Weights of a small contrastive image-text model.
Model: 64-pixel images, encoder norm layernorm, encoder activation silu, encoder layers 8, encoder width 192.
Data: trained on single toy objects rendered from many sides on busy backdrops, 23.9 epochs.
Rows from block 3 of the image encoder of a small contrastive image-text model, named by matrix and row number. Rows with one number belong to one neuron. Each number is 128 + 32 x the weight over its row's rms, rounded and kept within 0 to 255. All counts start at 0. Numbers have three digits each.
After each neuron's rows are labels from the 100 images, of 14848, where the neuron reaches its highest value: "strongest on" is what is common among them. Only what is clearly more common there than usual is listed. The data: single toy objects rendered from many sides on busy backdrops.
# fc1: MLP up (encoder.blocks.3.mlp.fc1.weight, 768x192), inputs 0-95
# fc2: MLP down (encoder.blocks.3.mlp.fc2.weight, 192x768, transposed), outputs 0-95

fc1.354:122172132103088120141150161145109097078073166147136095165101149132108159101162074101158066116178154157096156169087139152200090143131134103105151105133214140101074117111133124128073182136126132158123120151100137156140122143130116127109128137134087061067125108109135157061149122135098203145
fc2.354:112124162110128175145146127114169151119177115149101157137084112152154089137106171123154179097100147209117086123163089102093124085116106105113178187156156161146120133086153136100122109105114133102138142140106111163119182070135178103137148158118139207183162136121040133162134155111121146118
strongest on: brown

fc1.748:075109117138149116166126143146104071193059106132173111057150108168122129093156159107162083131121107144185164086139115101120163158176130089088108130065141125131132133118156089096178123087156101118132086061107121096190105146103165092125143128114157150151128142156134137134103170161148114098
fc2.748:168102122157073128152131140115158171080255149116118104137125107130069089187173110174098114111122180104079108143114157127126071209100112119132136071102174116135120154080127178076071148161130156120129134126118071139094140143108130130126101135128149123153154140157119141101170123130146127117
strongest on: umbrella

fc1.583:142116130135121115186152192102120099143132123119087167115094141083115115159104145147101141092158148100127154178109129130120045107139217122116162076109078122099176160152172133121125123113096152084108123125115045142131105058097193080112069190130157075145198128138110148113115098116140157152
fc2.583:189134123143175109161095143131144093156098172169144121125154178136153136129102185151120213086124161131079179103138157106101162144141189117184085056120113083158165181138096143096103120141122090110187109089109076130117110142158127104077132163088097166094173103186115096137107119164087158166
strongest on: dotted

fc1.683:132078124128148201077169168143075114145178058153113190163147170162143126137184110059153118084153214117098089103085094136168155161096111155116133147198095145106125068078209120101145124120096065083146060119114077165104147131177100157137148144126096120150106140156118097124131147090134140138
fc2.683:046149131180126162129145166154098131090115085067151074199114133110109129144089171090145077121150113082138136122127165221118161106101124164111124163102153112131145153112092082165115150123179174152177134122167140119141111075177160120169052183099153045144144115183134163200090121122132193109
strongest on: purple

fc1.111:109126145127078112162104155080084149084172136125094196108122126126131151177119113135127130110068078117132171166106127137113112092083174119099157139119171149131086116200193108124117150121136167108146169154143188067166080119104163184156127182095163075128096091096188126088160088139136096135
fc2.111:115057127158177122070047116109186137185136084095160109089174104168155135084154141135162064110167174121116111123128137152138125171152191084145115086165130109138133146158150103128152055125101096083118124106124096106082131163135129144100116098124137160148181138158085080176125206098166126108
strongest on: checkered

fc1.143:126095148108104133145089131146103183102148136145117079114126139150143114116146076130151109123084140105126111106147165111145158133155123111154121143153108101120199106114140142080118106137106125111086125124059134114097099059167118119080044144111159077110137160185149137178092116090143208202
fc2.143:175132163146147081137130158111103134098150081169123138089127168141186137087143146156085112093133110077099110103148134151172170182144094130095152100163096085155098175089132117136099118107127179136202131106146112094158174046100185067101154142171093144198151118110132097141120141112126125153
strongest on: striped

fc1.337:129102113084105130159087137056163144123153175089137080143085133102187138141163111143086165143124126088101158136170164128152135169173128133095052113156153177099132115080162099097092160132166144138116153109170123143100169146149118134119100190153112187122171079113098160089091146127145133117
fc2.337:175167125149120117099164114124052111144047093237085148111095128141102100064170163097183142126124163146126078046143154139129119106106106119141157120142153135135093160128121105172113064143149141145054131149146163122131103077113097051177145086152131123111120135088099143145126148172157191114
strongest on: umbrella

fc1.198:086118096188097092170084099085145118118115103159121157123117152081079155110128156052108119126076041173117088189132128165166138124108140117096133110137091103133074114119165129085110109135165112171097121127191135147144110113207106148165108100111144119132102109134121131117098097081116164156
fc2.198:182182143074103142151104093181105111164162094144130141147181122062155144166113135170162129096104161117058123210152131153086118146127233135077128140117151179135092095178150121089157168137092144153114189111145076116112138150112141109079137090105104119123058135114106104163131174149116103194
strongest on: dotted

fc1.60:087154130151107145151127062085163135166128072144157157128154144118137135107179158104179094132131108188145146092104162163147124128110171061122084098125099050145124104138100100109142129085148136198133108147150156149110088130129153116215097113073139172128157108137122076080080131187139102100
fc2.60:143068166093178079140129107131100114065216144090121153102117101139184086149111160126106102133124138099117118095113133105115136177150114121135114101124212128089114091113103169132128210154197125124182142122142093100133133160136087088241163130141086116127142159158182167083101116094108139113
strongest on: umbrella; yellow

fc1.180:089136026081143122102092114119156194081112127168063133133104154129150113114054085093150098086138074113173135163096088184180109081112125104126090130124161137119164078135191208176077130211119178156104183140126118141160122153119102078080090083123132188171128079158121120152168122138130156148
fc2.180:151099186119158151143145128123200139180128131116097114146131090144155130169152082149111140126102136150123153061171139127150130157098141139107149152147121103115186131067141112057118135070105108165159093188127150125047099135150140081115111178147086081106061113101143135142108155145161075055
strongest on: purple

fc1.184:122113127163124132080095153177132154123102129146120128154129163072184137151133112104139151146126108130115147156126111083153153132097205151103138091098097174130129204139107142145121079133102134112125114098142169140155132085074116114121089134123069166102147109077123080141125136066144134101
fc2.184:178114078144128138166102076145145172086125089141112122132146115140086162132122152109121153138184142182080125159142131160124135143131101151130134136131120082143116091141152146140104152201145131115139128164162143150160097120107111099100200167131111083170142147103129159165115141117117066168
strongest on: striped

fc1.257:129072184141151118144108117179125124119126175129077157119160079134171167127176105147112132177141138153170119118132109092145212125117107133131109145158131085090096155158142140124113131159132173182086118121136140105120107123138100178097111156076158103102140117127120156082147178157123171097
fc2.257:158180163143148054068124105138143077126108112140167112208087173118112134061123110153188126168135115104142076161133103075143140130141098130159166161095108162104127126112124129075140094196129086089133174145117097081139079143117100155140199168121110115168155172126108124091118172090074117131
strongest on: striped

fc1.401:160112125163139093132126145101162104168118115075116125127177151124115141123140166115120105171127151160107192064110130181101106134121157118048176112152160098109128133100113056164098099130163140113145121160189054090153090099140096157156171093130109109122136088103141131109136087133138128114
fc2.401:150132126079095103128135158175120136116196193111123092125083112155157089095154115176118158077109168135075122128127135130115156185149113081155132099083143131130078116145144131154125205090169110121121118137077134174094134186092141135168061161129085118071114162145094092078126151095127142099
strongest on: umbrella

fc1.544:150123139112143105105100142101160084140132122136079084122127163153101108083168102090109109165099128173136138144118143081107169147109098088124151146140115122115138161102087138165132073136162138104103096144140180088156101123114168156113110153131222096125199088123192173114230125108168147180
fc2.544:117154126146162093105160075135142104098095097134111149115129144066099119112127097152119152191164105164128109176124115121131133145141072147200115165133138086155127134092120038124117187116102106127107108138134185120104094132084147109125163184136168115185096098094152065104132211140142148131
strongest on: striped

fc1.549:105086120089152106140175141177110144144104153089031114149127094104089169139122117150112118178182117122155129097088132066167118106163200069172119142120151137126129119093070126172100123192134143183148137119174119150109101133098064176154161080078154153124084118159117150131145140144132196121
fc2.549:072119146213135181122130091115119123142141133193175107148182170090130039181149129145124119147131086165096142100138085105129133100140083137158100077134226130104121118147078109162119125129114117132148110177088119152110086123081138118052122134100121075105150109131187172143112079108142174094
strongest on: brown

fc1.527:241102099145107104075161132147106117140156150110146066119094123149118099065101183156139148138112081087160136143105138124116125105129104121169070147132113072110144116153083156176127134103185190123146173120099163082179101121118148152180152131105160156116115113123122132106143159136142197133
fc2.527:135153089134105115170108124120169095159137119116126122150173129139133120115172141155105089175093065143134117117120121139170105094144177067176094157148119148064128147119149138156171129080168149094119119131125122076112191138128123184073129116151077109127061153062074096126115120138095148111
strongest on: checkered

fc1.244:155122145148156093129158124105152123178105167128136089148114179186144051162192126064097122161185142166097096119076126125064160118102126118141018099134169128136187140141149139159095169133061139103131103124136134100111080094100158142110112186142118187130144114123100125131114124107186100159
fc2.244:121138115144136125090102121140091103141100114117138128113094137070140155141124130127124139094095137122143119109195152137127131105127123117134155192154098160179154043131131147072138068111150078138039176119152194167163172198080146107143121114141117127095083100154186112124145132161132145088
strongest on: teal

fc1.690:105134180148147167151082161132151140081126110092111199172181132139124170170113107110120155153095134119163110143134161085141112149127056104173182172172090113110124128098183133150128156123106094050080118086169112152112091144162138111112134118067102171157123066098162112115132122113132115055
fc2.690:147162180168129153163145144128117125179115128116175130095069094068155103086135107149135111179186114156152066117135091078066133147062150115125086115083175140089151110139130136159124137121076124134107195151117153134148130109135142091122126151144139041207180205124086139124136130139167180124
strongest on: brown

fc1.77:102116121103110135146093163101150170159118060131057113155096159164168119135126126103144093146145117096136097069122088117131206196114131126137111116148145128140105168172099141126112160108097187145106097156060144139132108135128110099128143134158145173110138131126150125116095105076165174160
fc2.77:182146108149138060096146113128119131120132130120164105086171161160101105139108076154066145145166115101094205146118137184127108055157088151174145115099158094153112117118135166170146084179147150149151187087148104157151147093139137101101103133118164103148098117163125214148146124143076105180
strongest on: purple

fc1.485:146158099179118151076110113086074103113079119154165124105195153137095111151116144108187089108147125122093150137123173161138134142086101117162141148143110077105085130168087116118077136179251101124158163029117125157141209179103108102151098125109144088133099099159103104110098136126129117153
fc2.485:109126095120125143131147165106089096121116154105069127148119076133174159138107118151110189081120099175156132106084107146138150166085152111089181151121116130152168068186129130108161110160233163111106103140148114124161186139087134120170137102091123074032141137180146144165122160158129109162
strongest on: purple

fc1.61:174149077037068138103120163166128121117118183137168080135103119120093056156076172114093121114120168087094159171158103125126093127111165102130091108123160152140147077109115084147149089166168127148138138118132182099121122163060175099115151089186129113101137125142115131144146136166150131189
fc2.61:102158129191143125101128071156095130054149142094129195143145141114177146133173103084116093140156121156149125063139120081100130155093111120159092141136111125141156120126119055071159166140140109141092144127098111153146193090110124170110100109123143194120088140087097112137113128129088128104
strongest on: checkered

fc1.166:144103144137174072124210091152196104108126079115126158118132136150199162117090070125133114222142123090151106153093062159151138131135155040131149134152093169087083123128106127116169114120120117131143159151135119139148118157151155162101107154101114099137127061118111098144152212096149157080
fc2.166:129127134121093102118142143156126129122095147115160131119124076144106173117186155168129099029149087141083113101116162180076117156094112136158093143141163135141124087171151115133106203139123099060133156056113111061171137122089163152132126101116072131155081130140104105106143051212142127180
strongest on: checkered

fc1.369:157158092167120067161202167087133115146102092143107083112171122162132151133202123112137103180150104160133179155097144108093139117137115155155095122128150163124150108148089152140105159063116094071154124137148145148125142053088177152134196188166110085100099131137129093093123180125094102170
fc2.369:161109155114116191150061135117136131101150069121129176157084168107120109132131166117128136102094151128117093122137079121100086129114159134154169143151092125118134084121129112096154109065079133082057113167177109106146083125064121100119098107151140104143096174153177158176127066126123211083
strongest on: teal

fc1.592:131160113175096051080102117133138088108132074069157133119121166141116128165209118072181136105131092084145102106145094094130086125138156179160115150199057151184106104212144144163097114130115154125138143169169146129106206127118152133158128143149127075140130100139115124145102123100164093142
fc2.592:081170147114112147120181134087125141119195062116140169160140142095046159104094155093087145123113169132111125092172101172128168105110105095112176170172184133128155156093111161090158190160102145152160060150128160112100127141160139167158137159082106102137156114137171095131151111142132140027
strongest on: brown

fc1.328:152151117060131131156114100105110105070140155110191105153167173088110084084083161143109094123064136173106088102146076090133133178162171102124133127188136080145158078169190157138146128087143152150180118168112108113134166109100132140119129075146122144108118108153132146123112119139082110132
fc2.328:121078121165072097076131126117104140144085115132064112101133135141102077143128108132099170080135124099122191133166123159123112119178113109125130172124131124079138115121095099089116146159159123169116101117096123092085116147116141147162110107162082205068124105164106156142151174093136133112
strongest on: brown

fc1.747:141104124171119175116123109065105094121086121167174048111181145165108166137170123102159124131134095125093115132132180163152095144126042110165141163095162160098169164130084107149140104161182099102121123074137114197101193179117109123107133114093139135128149131152125082096164141166137077101
fc2.747:128092062080105148138180159049099085126122138155065145106158118104150154106171072137118160099100080153180085122141088137117152125106149116137159070104147101156137107152138136093134140097179121130091172125111144133130169153094121107158108147153178098056128170212127091149122094133145137090
strongest on: purple

fc1.429:134076130106119163140098137111070112116094146159113103141182100126157114110166116092169133108154099149096123164128117210180131153129092085164139097116097142118169130163131102078116086218216128118150172082119108154116174192139120126127104075101167107085193073129062106125088105126135117098
fc2.429:047128132153130143131146155123153131134160149145072093073147164154067113109151101103160119144092111091162136113081086099109120132082166117183167142166115150153130069109164121145114146151145123113077160134143165130179188123071136103156131139136146132049112145191150138084107150096167173088
strongest on: purple